Rows from block 7 of the audio encoder of a small contrastive audio-text model, named by matrix and row number. Rows with one number within an expert belong to one neuron, the router's apart. Each number is 128 + 24 x the weight over its row's rms, rounded and kept within 0 to 255. All counts start at 0. Numbers have three digits each.
After each expert's rows are labels from the 100 clips, of 14976, where the router gives the expert most weight on average: "strongest on" is what is common among them. Only what is clearly more common there than usual is listed. The data: single notes of 20 synthesised instruments.
# router: slot weights (encoder.blocks.7.mlp.router.weight, 64x96, trained with AdamW), inputs 0-95
# up: expert up (encoder.blocks.7.mlp.up, 32x96x96), inputs 0-95
# down: expert down (encoder.blocks.7.mlp.down, 32x96x96, transposed), outputs 0-95

# expert 6
router.12:093126125146093116143144089126152088159133110119134116085107168146121117109146121178109120132106134105126109134124103157152130165089092122106144154163066139154110177108143122130140134106141103153146130099157101109138126120151128163101126120088114125114074143144096154129098130147093163164
router.13:099167107159114108126095127124134120093129074091117147110143162148147111116130153125122142108103105130070147155140156164132112117076124103109156151161112141152131135098145140128144103121151093103133151112137122142188139144141101145126124102100136140067100129131107131117098151169106170158
up.0:118124118134134107101114150126138154138122101128161112103107109080142133173128131170148127100123103125112085124114199145133118170123170121097085131182122101120125151137147129098133109103110157121114144147145099124182104117094110144142139137149124081165099127187165112121125128122135135098
down.0:142116154117142153102154160144099117100135096141099161151118126083085070137092111138143131122146086086122164113166126121118145168149110124122145118095121090137139145112124100112162168139100112176151106116095110124119122096103117086158180135131141103164117140164150125121105116123113140126
up.1:131120135150092112154150112171094126153125125110117105120125155102103097131104090128138140155146120128150099140130125168140113153129179145142176130133125065106167121092137117137114089162106168127157135094134083123130156109093145135125097122166120098117128172117104170117145099154154139093
down.1:152088123150088139155113108130154108151123095129161117146161109107135111120121151134098127139113102168136113098142145130063104163109164112133109132117115108141129149157094124158138156118163107150091145140159144155107135158094153106175092111116146116112120179084162147124097122122166101136
up.2:200144142128123136123139135145120175126116137097125155148140154096112103148109078150145131123143089121104147081127148111122125143122115100091132103165120100142131140152103126139139120110128177182124167149085143133124141186157101107127116098175154109147118154110106129109134140095121097150
down.2:173129145129157128131135159123146138106098116114123096125144152099141120144175111106122129159104140147070109106147118127102153088158125176137105134139141110124144141136147085109167116146142103122083157115121130141136167127163101122162138079144126151193164092092128112175137105128119146129
strongest on: vibraphone-like; octave 4

# expert 5
router.10:115121146088110136117058075094116150090157124163085180115138135156098142113074122110124147135146163126087131126147132115127134119127144099158116131130128165159115110175133152116170155160126135164117136108142126122176139138133112126157117094126126119084141102095143132113153139139096114141
router.11:133087124103132156125078097129099130086167157137068155099146107152100158148097172101131126158110133147125124123133142115110129096134128112164133124113130122174120120150129153111153148143170090146115120100149144142133129085140082119151124078116150171138119138128084110138148114131104092162
up.0:131147099153126114156181134165157116138126102125106092159143124083119155101126117155102079121143122087111102137132124137193151163118131129142155148148124144152134150144131103123150141151148154161135115124149096099104164124115138127105139159088121158069068113091107147108133127139140123120
down.0:167107134101129141166154097119132167132113138177127115071134153129144095143129127160151072143132083127183162113145180142152099123134115128160103104169130157082122125115101139105104138132160133156134165104126134155107144135107106135131089141122122150140112165136113127147102107170118128124
up.1:140140153125061143144118140095167162117176143185131095133144124088154121110173158138110119148116101103128085146131095115140144103141116094171133115140151118143125112115139158092111152134092103120145129119134160172137176151162096122132113104120129107142147104117127131085100105115157133112
down.1:117138113137091134141048119139127136150162163122118143071128110117121142143088092124153169134160108113121102157110119112108174147202118142129121106133136104135166120123144138151158123079127172111138144103106108160143140149152149134111144166121142137116140162135113101115111152146103128154
up.2:102117119141163145121092175121140134104160118100122135103094144103124133120093150144150109122112143150149142110123066143157080153117172133081134125108099149145140149094135129132143114177123127135110151119204125101111104139110112096113129129161096163120148134109150169140130080147113123111
down.2:090094132135128152128122116166125106080128119144127167175124154107147102115167125173165173096105119142105122134099143130149095130065085112109137145134149154120159115097096117137143149148114165131120128077171134125115142162130099122125128136172163115101087146145117132152146137137148139134
strongest on: organ-like

# expert 19
router.38:144138137160162161142148183074095112148110100119097092115116114161125151159136151085132123136106100113104111128159110109111140098131128157133149126113118121117161143112148148124125088106130118121113127175091168169166075105146130149127113119126107152146111115131114151104110127140064099096
router.39:142146098103142108110072133088101113107125089157117163135116180157127139135146115094106124106111165105113144101113114095128133097111139144098113098138137155166151109155134104164178144086119077133105100123120153101111131106107131130125170114170153093142118142104091153109113133136112112146
up.0:106075151072133152187132101162144099129105137111129133138161123150111150128119121152072198130134116107131127112128141124137126148072116161130118173122083141165145133111159152112120137113165118111100144110150129128108122095133163155121114126127159144129151100134133148104082114139103116105
down.0:152152121117167120106142124151127153149182112177160134129164114091136121128116151124134117099093162122184157114134126113136099068105143141174137091110143118130103150095104119106141094129145145154135133139124123122145092124084137177112158121098172108111110135146164127138158150166116133109
up.1:138147140122147145107067133124127054137126115109097120098179151164081142137127165148116120109118128130142109109109126128088111137111171139101111158179116189105160108146136140146134138138109114112122112157130137099156122137131167082106123090109140098141142142148159117117125148130168151135
down.1:090155134123115149115140094116150077100117130141128098143093097125105127129146106084160160150128168140095163115118165106139161114083123126112111096136132140115111116137072100118175150146152145135110107160102114123092096124120117118131144141143110164160133121130172085130160123115188140134
up.2:122122156082174105132139118131136155142075120122116137106106153114142152128141129088113119079120114109175112111131105152099104133149123109133151123126159156086128083163119135125103118072127150141137162119098123097140135177132170143154119111101117170124159170143113125120137127131099182155
down.2:167078108119137127127133133106153155118175097100108211124159123123132172147092110138136105110122133086101146141137126128103116125091130131117130145120120158093136105096124129150158121175077111133131103155102102120121149109116092127178133164125145128101134098156104117144126149099124089124
strongest on: slow attack; horn-like; saw pad

# expert 21
router.42:125118123126138106144134109133095138131129135083119130169143176098143126114111093137149161113121163104062151134161166132121138111092144131118131106126111138161143140116172127108098163107118115116147115123112122111150103146158091145086126079146128155112109090152134183156135135146125157195
router.43:114091116136153111156153077129122123106106157139144141137142169118129089095088115118150116140109162129116143143154141164109104113099122106100143081100103133136166157160180115121115144132127080130131124119164141128098136129181092117123116075150135126090131105133141116140140119147134138198
up.0:131153127151142136131114103108136130179131118119116120132081123119162147105113109159163145139131096129120109137083121118124165065115139106149105133132135119132125140125057136136097126133121141122152134094135092128123167186144126144093178113100178111137114155181147120125136162149080122116
down.0:153133109102146139083134147094154169139129160126132155120107122106174150098115143109090161137098120122121112122147157164145100098122124118102122150089185095063166089108156138117125110151156142103141197131149122133135142155133102122120121111122133112153148130144136083109140150152130149119
up.1:123145128118105109189080126120134162152084178132145084146083146137117067135158160105169130173136099106109133087151126162116121130150129130140145131116118153096113127136140092128116096153174110149154165109130130148145111134121106112143145091133109156130144136100110136129124134082144118100
down.1:085098120149119138104121128092165152122148124112127110151123142117125158128152131142166113157157147132121127142141152142116143148085133121113121088139135136162149112097139118147121130090082083148099131151104123158166179148096150098120166077099133148130143114147087098115068124117077136147
up.2:148128144131127103099145190149109094158105107137096129119103136163116098154175118172092135168104133129145179169144087115155131155125120119121188137120141103157159131110108137116103129128113102132163102148173125118121102126125121101067132128145108099150115103141128105143119145130091135140
down.2:139158165133126165155145125126122079113132167149131133142100113151148090180111130131120122065111105162091144139106176155135102127158121116132102185118083149151164115118113102090153161114112092136113112115115122124124082148129154082130124137116135116135153146129152140132136152161141144157
strongest on: quiet level; sine tone

# expert 15
router.30:137119097108140122125104118096066151100104078112181127121145132146155102104109099120098136112106139126093171098138144125108128108142129066086113128138121105146116106162151113167132114149131094159130137125134124117187162130158144126124161114105141099111108111088120167141132173134108139119
router.31:113155095176128098108122155112127098109126096128157109109124140180116111125114164097147127110185121109089130148111142184130127142072112121119116108087141127160135149115165104101110133127111120126141141140097107162130133091164108139124142084164129133107121117162141088132108096174141103119
up.0:090106141117158167144109112128134132083095127110129151158116103098129159155148150167140153127181129086128092158118103092134178162167107152118129115139116156086138153144104096129129113089116148156135115158119137156141125156108152081112115107127129075126114139093132091127124161111146123124
down.0:095158141133108169106119097116150150106146099123123139131140127140119138149127081181141094140111130126102085151139159113133150117119134140113121107127122104163120135187135181101108124099101147101123153121138113155165120110163170161108083132111134111157161100082155129085136119141089098115
up.1:144136111131151117177113132121140105096156082116135114095108164107146125077146113149133120147151110129137161120144103136110116166085172095170120142137125132137148162141117144123147158111072123097092116088129134143208140125163166105107145112125137114145132151116157112110088108130125115116
down.1:146103139141144107108143141141141117110131079129142108110110158140126106091111132143126178158114089106142136164158150112124151130091170120125138120134101114139092105150114159141144105089136082141106142152100127157113132139188150109115135121158179095202147122150130088135169136111123121130
up.2:161114111100162135138110145113111130153132125164095120111145088138136139136166103107144086112157151107111146134123115151137155132121149116115113129088105085182129101116075124087134122102180130129160121076156152128168120178128093131155140131119137138130173092111112137118123167108128101097
down.2:173142135169130159134131157143124097168109118161166141147138116148133157169120125136109140166162116091113085107146118150142114091131097112120155177125102131125115127103104161094101179146143143143113135182149113132117110156116145129101142133129134102114174118113150110182093101119140099145
strongest on: slow attack; string section-like; short note

# expert 9
router.18:144095166106130155158069120115106149141133102158090134128122117122141159117075130122100122119157141141112100129134119117088130106111144109150136124105086118122113080095152169131153171155148070144143109122145105158115113160110148125124123111145148119154117134138111135142110191142075162124
router.19:125114154150104131154052104169101132125136124152079141162137122120114130140132129105116137179148113120120106082160129107113105141107146121179171087145125130114119101091095173117132109129108074186124114143141098129116145111157121138115112132132148149133117135153136167121129131172105150135
up.0:109142106058131118095130134099116149133124194130127120102147110122125161140138087131128164133168160178137163145150162130115128090119125136160073117152158153114131151114120114102143146148137091104095128120151115155137099129120075091086147155132104136153135122128114090131135151110128104116
down.0:162150141128134121104157084160136106137149140164156150151156125142131118179103148080162116090158153152172114192141161131152156114126102120111144155185126154141132153124166133115117136145108137118144121157093126131144103131134164093081156133120130163124140148140135166125111116142106109105
up.1:129130144115119109121166106095137103137109146144160106186105156150151159097142070136145132120136116126123103122175168117130135130128126138129136106138134158148094155114120116134169151103119116141145132123155176140105083099111123110183160083123118171129088141103143145103074105128109103154
down.1:124181083096122100118144130113118083146129177165120126091100139112099153142160130132132112118108124134149160101145178150153125110107157112084179173129123156116144148152182135090134088085119147114111116115107139103122110150134158102135124164091122136148104148138146120157147132131121120125
up.2:108100104177114127093125115183143145131105150160111145125117161122098107128139149129151135116132111106147143138159141083118141128139133156153181109145149102136146097146096176141127082127089159145095127144129162107140131137195140112087117115117120111118150155089134116150127115069120107150
down.2:135124124116132167148110116149116187113175107117129120137106110118098090121130142151102143142101106101105123104118170111086133095149139182172111117100152094133123116090125111110135138130109100147121168150130093149149124119127110150115127144093108122157108161130083127147123154128046117156
strongest on: octave 6

# expert 0
router.0:121148126102129083095094079077096138099140093166125127134155174142129103129105151112121159112063092129131139137143160130148134100120103093105140116124113106128142134108133099156107085171144074127130183152109107147154120131159166156125121129137139112126136147115147136133128124164146139108
router.1:162166116095092153100065144120094112112091125163164148142112156142115122116153128120153134089101106112127103131137168119101100106107120121115131135167112116194155122117115144153157170124143126149092126124156119120116117094139137138141127093153165136105118143116111143161115093161120144075
up.0:143148131162138099156099130167142131121140175099138124118139121134123156120134126114132168157118127161129103117095105120147142119136139203155099090094115112120084115166156123122096116165128102120117135137087152166139074114102108116143093101122128093131076133135148162144122115150148173125
down.0:176132120116123108116159118158135133145106138135101120095120133090129172122142102145120045155150135164128121145141104160131119100132118102116114116156152147096149160133139124143144147145144158116141081141108134151108109099099153112138104127169101184174125101109164162148135164157144114145
up.1:130094158133128123185086104146159119123119127106144135111166116138179140110158152083145144128145108144086152136131117176156112120128155061068146105107117120135103122113140086124123112120091136102122141130110120123118118146137102124122111123130094137148136099144156145112149168132199136117
down.1:130121137154118087125088097141082131098126138136147111125134092170116077131089136148174124141135108147155107078129113140113152130131134160158141132113111151128179154104135139130140121114116090150107169171116091110145148136094099112140145123115103130056142127154125077138111138102141120104
up.2:109100125149104123146129093093107144088103052131134123136123147150099134120107124119151138129147128111123126182127133131121113085130140171115135143077106122074177114101165092149131153138123131173162146112135117110123125162134125089118145117117148110155174112152186138108119139146149126121
down.2:122117113180126120130132165142134123115135130140140162136087129117081157123156157123153125115146146125138112138107112124156156093150109150155096134156097143161160156101122131126133132129169114108088090120145140145138128113178070150086116138124111126160108141174177144101121146157137068097
strongest on: vibrato; octave 2; bowed string-like

# expert 23
router.46:140126086091129133110114144148092090072146147161115147136116132154118119124107121183121115117115147093079115129150165135096131087134119122153143119127128138137148083165161108124177135168134084132105100142145108121105151087137115122086119073147150111112134128085158131125141118156117139105
router.47:160122121109127159122109126110096106121140114148135172129117113155127139101125142179116106094088106124121090084154159118137141112134117087107111120120115117186154096107146136150159148147164132137158123139154115146091144103110116151131108047132171122086099124142124123166112146132164109114
up.0:115140175121146130104145124161141120129102139140135183127082085078128148085124160124084070124100139151141131144105089156132138129152104139155109092104096140137131156112139112163135130106077153118134120172153110130100119138115168143140128166147161116156119150126162131138121169108121128103
down.0:123146145144110108139110167150110131146163078125120164143123181144134112098148111141137099109127155125112175110120124130177124173135160128122157111129104133092123134166135124119168152143139119128143113135092131127078149146125125162178061140156126147165150167120153118138167108106157146133
up.1:137103119144112146139138158181160162103132128104107115125123098117128105113116133200126123162098116067168156126121089103135131117118130136117154123144072119113126146118122137102100143081146126100134130101135161084136160144178112118116148147160151143141136139126119163110177095098105135124
down.1:143152114137115088138085126142172115092124131168121110139140129150112119117073152119135149142114136154137139170086136146088174128130146116137141149104134113131106126131095168179130137152154136105099149128166142089120072131144133121109125081168108119133147182143108148124158120166131096145
up.2:081118128125145089134144104137136115129121139086086164154090138173143112148143106125144132161156159089156167113123138098119115169135140138104143145156100141114140112142110124104133128103057097142137127133136140115160111129091111134094120079172148148141153138150178095097118112138154124146
down.2:137154094127126132100143128103166112129124161153119148104141180169096127161088124136139096136141092144138139144126132141099146058110087141114099152160174133162121138130136163136143089149127158130164115147149137106110097146158143167128146135124142166141124158104118130111081154132092159135
strongest on: octave 3; thin (high-pass)

# expert 22
router.44:166099156129092140109140140136151122053151103155167137135159134167083119139130117150127095138117145132131146104121130153150156123184153098102138115103127075132114161111113127161087141120163129142099156112150107144128140151101151116119098136171172145135125163117154133173145120140121139115
router.45:104140147142155116157144120130099129129119082114125145109142100135138059169133157148140107128163094161116149175121169091139123100114142148090113134128118125083134113142140110117127116135095121126155157111135144133141105125131139134098149115111110146095101139183115177129089116189102119172
up.0:152122130125106148110110150074111090108124135116144118118146136113182163119134100116095089103154175117141096169140149123103086121132124131139109113101130161128188198103130096142109140108124138115137127102128141167138127147160100103109106112121132109173152155142123142110129138140100173101
down.0:153149104172129163111114131119096142113117085104139157142132121115142125121090103126148121108137087102104107151116122142084158168094104163106102119126111138096150109138106132122180094107111095119091127108154078101126110116147150119142141150122115110178134096156122175079130132151146139166
up.1:119122137108107132083126106075123104169098131113129164120116137125116123123132098140087093136174180122142142086143129138121155102126136160126163189114107137147076102140115137075151139099127143126141093124124134073123094159150152142138125150115123085163126148115120144140148166117152122141
down.1:131091102116115104115124141149102131127178125081139107080108148117104182082145148113134138128162133112143189095102109140153100116141166091122130137129104151117107145091161110165119108163107155128082106181093111127120152103145104139142126141117143122127139140118130122143169101110153130104
up.2:115097133178134149149128113157121156128150141124126149121113105069125155144125085115130152110155143173123085114127117131105128133139095154111117152106132110140150121142122101093127107112187157150128126135164163143169121161107109114146101117138134135112135042179096110120147101137130105122
down.2:102170148155116089127093102127151133125109161148136160105128114112156133118166103158141119114130092145124158137145133127139129111144187129159125129106138129143125157136138108105090148099169117145114128139100140127152074156074109153143145128175158086178158124086159164138129115113136148152
strongest on: pink noise; decaying tone; marimba-like

# expert 24
router.48:134122097112136106133066115136165123108101145129133151103109131130103171141113152114150144144137147154133082102158103121133100108134169122148123115170094109160142110157140164131109148118147091150194141142163140113098084156112118158090100170145132109131147107094148129116142140141083125136
router.49:130109120124134110101054097136104148088129121158128149110136135144081175100118108125124120157165135129098089101163155108109099114125125112095128130146120115160157107130151124097148121150151120140147114097201088084114128142098116127112120147159155113113145125096124170143114125136096122158
up.0:094128138144180149108085140129130073132151075135157140116096136094178126137133153140135118128107131125137065172100105149138145095144103173151113118115106134132108138160139088102117172116123101127115146130136122165093135120104118154177142100141131112094133167134133141092140131121123112150
down.0:141104092074158153105142153162123151131107126157142124152154115103132095103124107129146123126136104166111135079118088078116121136106142099109090107118118129131136142100121123103137132095157177125163158096127122122091164166125116152168131131099163149179095171095143143125103117141128121134
up.1:095106087143130113160137131155179177144119145116123111177089071116145110129137120130160104135146107121120133130160105116065125103131073108141124124166118126139097155156153099142135128093133106126129131141101118096114154154171105126112151173122144133135170115134093112145122110151123156162
down.1:118124111142102120172061090141117137139115174140097137132139105136138133158151091144158092105130095144110167131096134124134141102090103151120123113108111135093110104115136118152123121141127091119136110135168165151108138111070156156068137131131106120103164103130139119125106094143091088147
up.2:097148150168066130080130069138141099125149087129102123149095121106131136145108131125110146125149149111176161132164119129075119135098165140109134094155155144119158119117145134116125095157100114164080116140142152137120123150160158173138150122132122144120132134106171126097102118134097139130
down.2:097169101110188095138172098111126153095137154115144156117089115114145152118096112142138118132138104093131121108159142112141174121093121094119117141109125116159108110126136122122196150155148100092112131159104130121140119105126131139156104133107134172142159171142122154096121068117135124150
strongest on: reverberation; text has "room"; text has "reverberant"; bowed string-like

# expert 29
router.58:115164104137135099120115086130119190132108126095137131113170172163129116139170151081102149114140125116129147102152184097118094120101093137124115189164104137162117137132156122089115124104120123134165128161170164089153145152146112140099120133104125124127115113106148146143147138147123116125
router.59:146132124162158101140110067118112138121102119130114121126094088165124095126121118072121168115111158138098149134133131117172148120114132138143126161143119156129116101167149088105153103124124098151127115143144158065157086170129148127130135118106147149096104151097137153164137180124115115151
up.0:128114086111142136125119201129139110140144135181164101114131137114142102117101085130130144111171155113143110139150112109106142122105150147139116141116111115141119099167129127083100164128137176112199145127125153095127158120118111157098124112110107104144093153122134115118080152130094168136
down.0:107097131160176151115116137113094120161128121130160177197112077120105135101122117102156102111102123152127104149134139097133151071149110182130130144133134107128110126100108075095122129114137108117127105100111091139123117115139101163146125149149128145158097149122140091137166145160134130110
up.1:137075108134136129151136122120109113104125188107174113173178124113116100139157137123137115102165087099123088094123109148119143111110137121087135131088173093130126120128088160150104147135133114134140126125132148158151164155110126108147114133185164086121153123133100091128114137147105146112
down.1:089159120151139132129119101108147135144120126093128154144136070101114102130109137097090099168136124113109144109133112170150155187134153107128113149122112091091131127095112151135153134076104133123118180131135170097124169138157181130115141138145129154096108154147155104102116122147152109151
up.2:129175136115089136095090178106105151081145129129166153118089126132094111141126104136137180110177138119141133120126103113104106098109132125152150088125135102128117110126118122115088115156149133156131124107132133149112088117108121112190127147179098127138118144136154121124158151145177089155
down.2:130132150117134146095098122140120127133108150110122113103101137092141105115160156101139109135096105106140118119112101173097143152094118175176114085130151135091169150167155086101130127126114116112080151095081117125115142139133093118108163166118140123126099160146149109124092148119165106092
strongest on: octave 5; square lead; instrument: piano-like

# expert 26
router.52:134119170120089141144111093148101136108139152128117147084130140134101159147142188101135146085167086158122103153115154146134161099143117094120153096136105126160083124142106164135096144131158102165161111155125151083143081124103148144159131154112165154122154107122122131131131136135114132149
router.53:156104168146100101133070076119112189127136132178114166087172136130116127130130145129159134101150110109104111119119137130130148111124113122114179092123104156150106108122155105114105146134148098174145111136135132075147112133149125141124130139145176180118110141130120132101153143131093131155
up.0:093141133134108138108140111094160175154126111113132136121093136143118085160168117117142147130149126120148088115147132110151139137070170137093116160079129167153142110096120145093162119054127131121114113132168116117101132138103119122141131151105125154135094111119138123107142173116137170167
down.0:131146109097142163134140109121166130115131126128131127174111143130158082136124136100173127139118095116056114104107104103134079158142152153145122105127129143115144176108151091156118102105123082117148117104115110107122168141071122110105174154124132121149143108089107154138123116163108150116
up.1:120127099167133139117134112097134172085118127135153131126110107111120139128113143115134165134106131131110174115168131105140095136112136152129107137120111127147125061127088147115136101143076146131136165128109110154132132097132112153146097089124126107123135122191143089172166163186109142172
down.1:143088179156163122106149152119095111124090104115101099142128103101141156126142138172146159125129137097129139147096118137136121095115083150136121130157160127106131139140114108126095099162100146128110130159158148135149140135150127114071177155118141103149151112124130084106166081092128150092
up.2:157094166142101144178144112111169160142129078127127085106109150098183128138166122147119151115111106138136090135105085109076121131129118103120100140133121140120177160100130167114110139152139167123120104112138136137164103127112130175150117158120129103138132083140164109109129115099133152123
down.2:136115152187123112157111141093150156150105112125167170085135093114158113121150116135166156117116201100115091152140156101107106126132145103115117158130139134103128092121115142140171159149153137113104132095157113165107138118149115122137102149138129154105160138081128117121132144126170145162
strongest on: clipping; text has "clipped"; bell-like

# expert 12
router.24:125106119136142125111124140130083085080165081142141133130131144154118126126107138155111134119130122099062104099143126147129111085112150096108123134137113142088109090151150105158141125174100102158121160133165138108174144096137113137113147117127135083100098114153100155145153121174098159133
router.25:148112132132109154095121068084081101103079105141164146139134108119112116148106088171157103069136135121123109112130159145119145145132101106112111121120142171118164114113135127136140148161107143151126136136131110137122113162155118142117117095116186147136098107152116137108130138184174129100
up.0:108140135143152159154132132103143134122126141177112096126128108097150111176120168119119117101116119116147109119139125102060116150102129133144100164133103139115160124117143139101100112101172119106106137110146117103155172119160090145164130128113175082165141124089131097106109171157164150126
down.0:170078160139139132108112174139169073119130119145135111150180128163130153100108115097121134122118090118141169157141121118103145134113140150125149141102122107084117137134121117103141151114180155100108137139112143093141158138134175095146154126114133153144096157086116171099143122165132106127
up.1:129163119165112132158104121131098145108110161138119088145114147181156142140142153055107167082144133123139138136109128113148079130158126132168138115156102146158149134134111137107054140139079104124112151140124143131147119135143117144133113113194108137122088097113139111126120108113119124123
down.1:107103130112066155160140142151138140135140121152079110101160144093163153171103105122141115128157097130069125133131166112149148136121138147152135109165161127130098108118124137147136140167102095136120148143131126125178080132112129160123157148154108153189140107163123130116088125112139132107
up.2:155135120145133130136136124106101097126096115165104117118101174114166130111117114125191107168119120089152129136134064091097161141126108137125138150139122155138107167118094137155132136150095090126102112092113141147105132118159131129147156079113191151121157171122127148141089125147122132128
down.2:147092112136175099131091122113130113157123148158154084139144121111146138090148142072109169159127164142130130132129161170142149113079122108124117158102131143148141079093080155127154141115144123123134102124126127154161140151147133140128115128108101158117104116181161126123092165117144144171
strongest on: quiet level; thin (high-pass); trumpet-like

# expert 2
router.4:123132152135107076139103110123078121105131090085154117124119157172110098126104119105103144138153128121098142118181134126147131119072117140155140113141113128175098126125153112116131143135133089162109104101137150095184120172148097126137169095112154113132107107159111151136123148159125161156
router.5:130113160150106124127076094098086108126161114123114146091131118118118103081094100081118112122108160104105118121177127118074179115099109083128110127164116140115132125120158118106149127147147082141119095145157131129157099165125100119138136130136180124105107123128096148130150159133125126160
up.0:155129122125150117106163132134161139084136118118160150123101134113103088102164122143123107153139116136159116131147116115142114170125120104144069149142111135141091100134152125118194123122148155123154152118145131146138073120090120150115143107103107153144072158106175122144129074141110163101
down.0:146095154099110147129134143100107100096156148133119159078111122160132136145124125153173168115119123139134096145130103041128114135133101163128137127153149161107119182098172121182142119128132121161119144102091109135102111150123152124105112126153137120142139114125149140106119124151136072100
up.1:163098118117156111070168134160163130118134139109159139096158163138135108133163121063142124110143112150143122116110075110131150132135100083093118111154094139149079157106141152119133105130126172107114170121136175144140096107126095118151139154127142123112134147120109129163106145108151125109
down.1:160143162114120142166098138134065108114149112122144123151150125095091089139150127106091169110089106130090130137131145080118079124120145161105120138123143113125125135102173155146126160102144123124139114155153089137129114115081113143113123135178117146136129174100167121136127081166112129121
up.2:127153079128175106101102148125131116152124136138143095103126140088085167124112126087103144136132130177109131098101127120118120163142172162115136150095112118147114177097125109112142100111103141158140115111118127152116127141157128181148157130146139125153157136131141113146046124148148115090
down.2:160116154077114092107136112130145061168099145164132139087129129102118162095147124123137152068139127124118140142153158129112121106087092135129097171101106146121143150112132107152108145142140094148122154099094085114077153132137129123143103112143112097149125156107136165125141113147143117154
strongest on: thin (high-pass)

# expert 31
router.62:154145129123114104156078108122105137097156136122091124146091104105120142142089164143154079099142121139064112116123168120120160130106122107121153112145121141115117117131145084120111145185109109133121098136121137152148104139152091142109162120094149109107130082131088151120148174150146109164
router.63:137107115109099143188068118098114083084125148155106118118151116098125131111087170109137085134138157142091113106179144126132151100099141124148184110129155135125136126103114163128099118124125130129148145126121098140090145148138151123110138093077163128166130114146129113131108137148153132166
up.0:104133157143146155149089152136134089152113128105124100123147131131149086133142161106106123163124088093157115124091113092170119121104139129115139132100136144153082118142153142186136103184099138141159147145155139170129133144120140137121133104114095092073150143128110096104146130155087102116
down.0:126115085113113091138144116140119120151112133115122119154146099105162085125150142126142135120093123151144136081154150141102109133111152115139125125090112112146111105140164128088112159061145156104095145078096118144134133187116129133119142151098104108124128164118112169129147106151136200147
up.1:141153123086126150127122138105118126097147119108142142134156132140115117109170134103141168165104099083100119172102131148118116114113130151109116113176129194134141116111138107142130143129143062104135097158107150114148107078114097103149143121096151132129133139141089124085130186139148156153
down.1:091183121123140101108147129140087163082129134158110111134130160147150088124128134141145123091115112118113152131098130171121160141154152100124156090120122146133098114134134182121114104146116109099135089132121151109170140161117095140108170124146140150145107161191125094120101177116141119117
up.2:108099138165196115123122138099147151090121134123118107149098111155120111076161112159128150145110135115144138144171128122167136147143139131170105143096142135120142130154137119108123129117122077109103121101138065128166097128159121139116119162160106131148147103124169107093124083101117115169
down.2:142140154141141114151123148130146148149147117125126147141140142152146118153129115169099107090175119131114158145166127125145123148113133156169121143135141174138146137118085095114111161117112129115127163156093144089117112117150084137104169082125106190141120086174142101132141111158164149176
strongest on: decaying tone; electric piano-like

# expert 13
router.26:136105150105135095106083083120104162122133094129133130094120174108129147119101118103111113112147124093097106116153116115135127133114099116126093095123074135178132095108185124145165119099108072129172136139154121092176122136122124154143144112147128137162094101152113151125134152135137112111
router.27:129104131129150088115098096107106160157113129089148153126119131127143182143132148095122129143147117139144099130119126158133133125137126102070099184169091136140109119140157117108145099095134110144145132149178143085105129123096104165121087124129149140127169070136088117147128120165105126156
up.0:127125087107144096111119097098139098117149117145116163146127132118142082111131114127127124131120130137135099100159103154145122154169170143118120146139140114100143171126119199167119137194116166110139165131094146105115110109102132102072131140135118155146102148151132135097095121138131105076
down.0:120159154139142141120139121141149084120113167129120140131092118098126130148124137134145120179131103124141150131130155145112102169138124118104098157100101108160119133125140149127106131125177107139162152116129099116158114075114109129140145173147086105107137120090215114107144138137122192158
up.1:116189112137132152082103139127146132182146116129117099152124103128087124117104118134149115142114190118126144119103132146096129116110147123122118101143130157117147127072107123107137133100143140109170115158156085153150150135088137211069098123154120119139127141129121143148116105137119131146
down.1:106088114146104119125154146145143128139126124111137171102101173112144100126114100134123132110195104114124093105157113114079114136099124093124115147124133139138151102131135108160140140144133138203138170126187121156098101142137143126145166105126129118096144106149138174115125107151148087158
up.2:114082120166148081163135107123094155157119145128099137119144143112148105081132124136166151108163110130103124130127125126095083123141118130146112111115143172118116129168139178149130103196172115118116151093139104100120128142131094147129171121132103104126102148126102129107157134183131113101
down.2:140152138141153169111126117117098077140108137095129142157153127145145157103074126109147110140142127133119126169122162163139139096116109116165159131114087151120139133150101122143113115121149115129120102127102164080110075082154149111100143173148107162121165096131157108154099134155153163125
strongest on: bell-like; organ-like